Rows from block 2, named by matrix and row number. Each number is 128 + 32 x the weight over the matrix's rms, rounded and kept within 0 to 255. All counts start at 0.
# convs0: expand pointwise conv (model.blocks.2.convs.0.weight, 512x128x1, standardized in use), inputs 0-127
convs0.80 [122 109 146 160 118  97 124 137 118  82 152 146 110 135  81  78 152 152 133 174 134  96 128 118 112  86 209 123 172 144 104 185  93  90 168 151 127 121 106 144 109 189 144 139 102 107 102 102 101 122 176 153 133 114 148 111 142 121 112 156 139 134 140 113 112 116 149 122  93 142 182 107  95  63 150 141  94 112 165 144  78  99 127 129 119  99 131  90 108 155 110 158 119 119 148 157 119 155 115 129 155 143 130  91 119  81 118 138 109 111 102 144 155 132 136 129 127 147 152 131 139 123 199 103  90 123 144 150]
convs0.81 [146 137 161 122 128 143  87 182 182 138 145 180  79 150 124 138 165 103 141 109 138  96 133  90  81 146 113  98  83 124 121 159 152 172 131  54 168  73 108 116  94 159 128 113  87 122  83 177 134 177 175 104 172 185 102 192 134  86 128 145 129 175  71 128 165 158 131  97 130  72  78  95 150 204 134 140 138 151 132 114  94  85 163 141 178 114  87 115 114 196 110 156 126 118 136 175 134 118  77 126 159 102  79 160 131 115 141  98  49 125 118 130  89 129  89 179 132 107 106 117 134  54 139 147 132 121 167 104]
convs0.82 [152 128  99 152 122 106 124 145 116  96 145 135 126 170 129 146 165  89  93 132 145 146 118 161  57 151 145 124 190  85 158 149 139 107 104  84 113 107 149 139 145  89 127 139 110 107 103 168 119  89 178 116 105  86 122 100  94 168  86 157 150 143 104  96 180 120 154  86 164 127 105  94 119 113 126  86 104 111 121 124 144 103 141 173 119 118  87 157 156 128 125 175 104 140 125 130 133 122 134  87 154 115 145 154 138 176 131 152  97 120  91 161 170 103 107 102  96 150 132 141 102 147 115 114 127 112 161 128]
convs0.83 [139  87 156 118 125  73 148 140 103  84 163 102 125 184 127 159 144 154 149  74 148 139 164 160  95 189 132 109 124 117 137 188 152 101 127 141 186 112 155 113 118  99 142 148 143 132 120 123 130  96 107  85 112 139 102  84  94 168 133 120  98 146 153 131 129 131 134 122 169 215  98 138 124 131 130 137 132 112 136 172  90 128 104  95  97 133 121 179 103 156 114 171  97  96 116 111 136 139 173 109 117 157  88 123 126 115 117  79 123 148 137 149 123 120 132 105 139 155  94 101 182 143 172 110 167 121 130 118]
convs0.84 [176 144  64 112 164  80 106 157 164 110 138 183  43 144 138 126 131 116 141  84 141  72 146 159 179 103 143  80 109 148 151 104 148 107 154 142  84 167 130  58 122 112 131 147 116  78 123 185 159 197  73 105 165 125 167 134 116 135  34 107 155  96 121 105 193 134 188 141 144 182 155 144  97 121 128 166  43 106 149 155 130  92 196 113 121  61 165 104  84 128  51 135 147 137  63  88 106 136 123 159 177  96 100 103 117 140  61 149 138 134 125  98 163 136 134 137 155 151 184 125 151 167 147 118 103  67 135 145]
convs0.85 [163 129 142 127 111 168 161 114  74 155 126  89 121  78  90 101 158 182 140 116 189  79 103 148 124 159 137 181 115 132 101  97 146  85 176 139 156 128 175 136  76  62 139 128 106 101  64 138 136  83 181 158 113 169 154 127 147 139  72 175 149 117 162 129  88 110 133 116 146 151 127 103 116 132 166 138 134 135 146 168 160 115 152  88 105 112  91  88 104 110 141  83  89 132 135 123  80 127 147 210  91 172 128 154 152  96 105 122 155 190 189 172 142 132 135 180 107  56  53 124 166 165  92 108 167 103  89  26]
convs0.86 [ 84 111  81 160 135 152 123 120 100 123 158  84 200 160 136 169 190 138 121  87 103 127 109 173 105 127 158 112 124 168 125  93 144 122 103 117  82 144  60  82 175 167  81 110 169 122 120 134 154 150  86 145 102 117 177 130 151  99 187 166 101 142  72  87 175  76 132 168 120 108 157  99 151  98 151  69 113  83 154 147 169 100 209 181 114 108  87  83 106 162  77 182 100 188 151 105 145 160 122 160 181 129 122  67 104  61 146  66  76 130 135 140  94 160 131 146 131 157 125 144  80 114 197 144 158 133 133 141]
convs0.87 [ 95  78 149 165 158 118 191 135 155 148  72 221 175 146 158  52 115 133 146 112 106  73 130 159 104 177 174 161 155  77  90 115 134  90 128 128 115 162  92  76 116 168 149 125  91 169 149  89  77 111 139 161 145 148 144 123 139  98 101 136 153 127  77 158 120 134 169 116 118 114  86 159 124 146 108 115 110 124 142 115 167 132 121 137 144 142 132 172 141 136 113 138 161 144 131 129 186 138 107  97 106 163  85 132  75 116 148  96 119 131 111 145  99 173 138 145 115  86 105 100 105  96 105  99 101 135 174 135]
convs0.88 [139 133  81 115 128 113 108 140  71  49 116 168 144 179 138 139 153 147 128 149 185 143 123 120  75 150  94 176 158 117 155 169 160 106 111 111 128 153 110 137 121 138 117  89  82  60 102 145  91  85 158 134 114 146 137 102 183 105 109 123 119  90 109 167 119  99 159  95  89 149 148 148 137 132 147 121 144 110 137 163 121 132 114 123  81 112 180  83 107 131 138 182  97 122 120  84 147  84 128 134 120 114 129 107 140 138 117 156 174 125 181  90 104 135 153 104 131 138  91 155 115 194  85 181 153 137  98 112]
convs0.89 [147 109 104 127 104 136 155 110  70 162 158  97 119 106 177 176 120 156  86  89 182 157 166 129 154 128 176 161 136  90 100 152 111 120 124 142 164 154 139 138 146 154 161 160  98 102  57 114  88 169  96  84 152 120 106 161 180 151  57 199  83 117 107  92 131 206  64  90 150 175 105 187  86 111 149 103  81 181 177 111 155 154 118 103 110 191  87 205 177  98 165 132 151 111 100 133 190 188 158 111 159 128 135 152  81  84  72 143  88  91 144 137 115 127 160 148  69 192  59 144 110 127 112  93 144 160 122 140]
convs0.90 [116 154 122  87 120 136 200 138 139 141 154  76 148 140 121  77  74 150 158 117 114 152 116 160  98 147 150 157 188  92  69 114 183 141 109 158 153  96 163 127 135 116 128 134 162 101 100 108 134 136 145 161  96 144  92 115  62 132 187 127 120 141 110 111 124 129 112 118 114  79 144  34 149  93 207 126 114 145 144  14 181 156 127 119 105 150 104 114  76 170 104 147 108 136 138 132 148 163 131 139 103 148 160 135 174 122 116 108 108 147 149 119 117 193 173 113 117 118 113 113 169 113  84 104 178 143 122 140]
convs0.91 [ 83 170  82 105 116 125 125 118 122 139 104 127  72 104 131  96 169 119  97  99  87  99 146 134 126 158 181  92 138 140  95 174 128 129 158 135 138 179 104 138  95 133 114 186 148 122 118 154 141  93 111 159 125 108 175 161 167 122 140 108 122  96 168 118  67 150 129 132 116 120 187 150 178 141 176  81 133 127 146 152  97 102 129  86 111 112 160 182 172 102 134 124  91 149 100  79  89 130 124 136 196 128 112 166 152 147  93 106 102 106 106 196 172  84 179 164 144  99 105 119  84 143 125 164 141 130 151 119]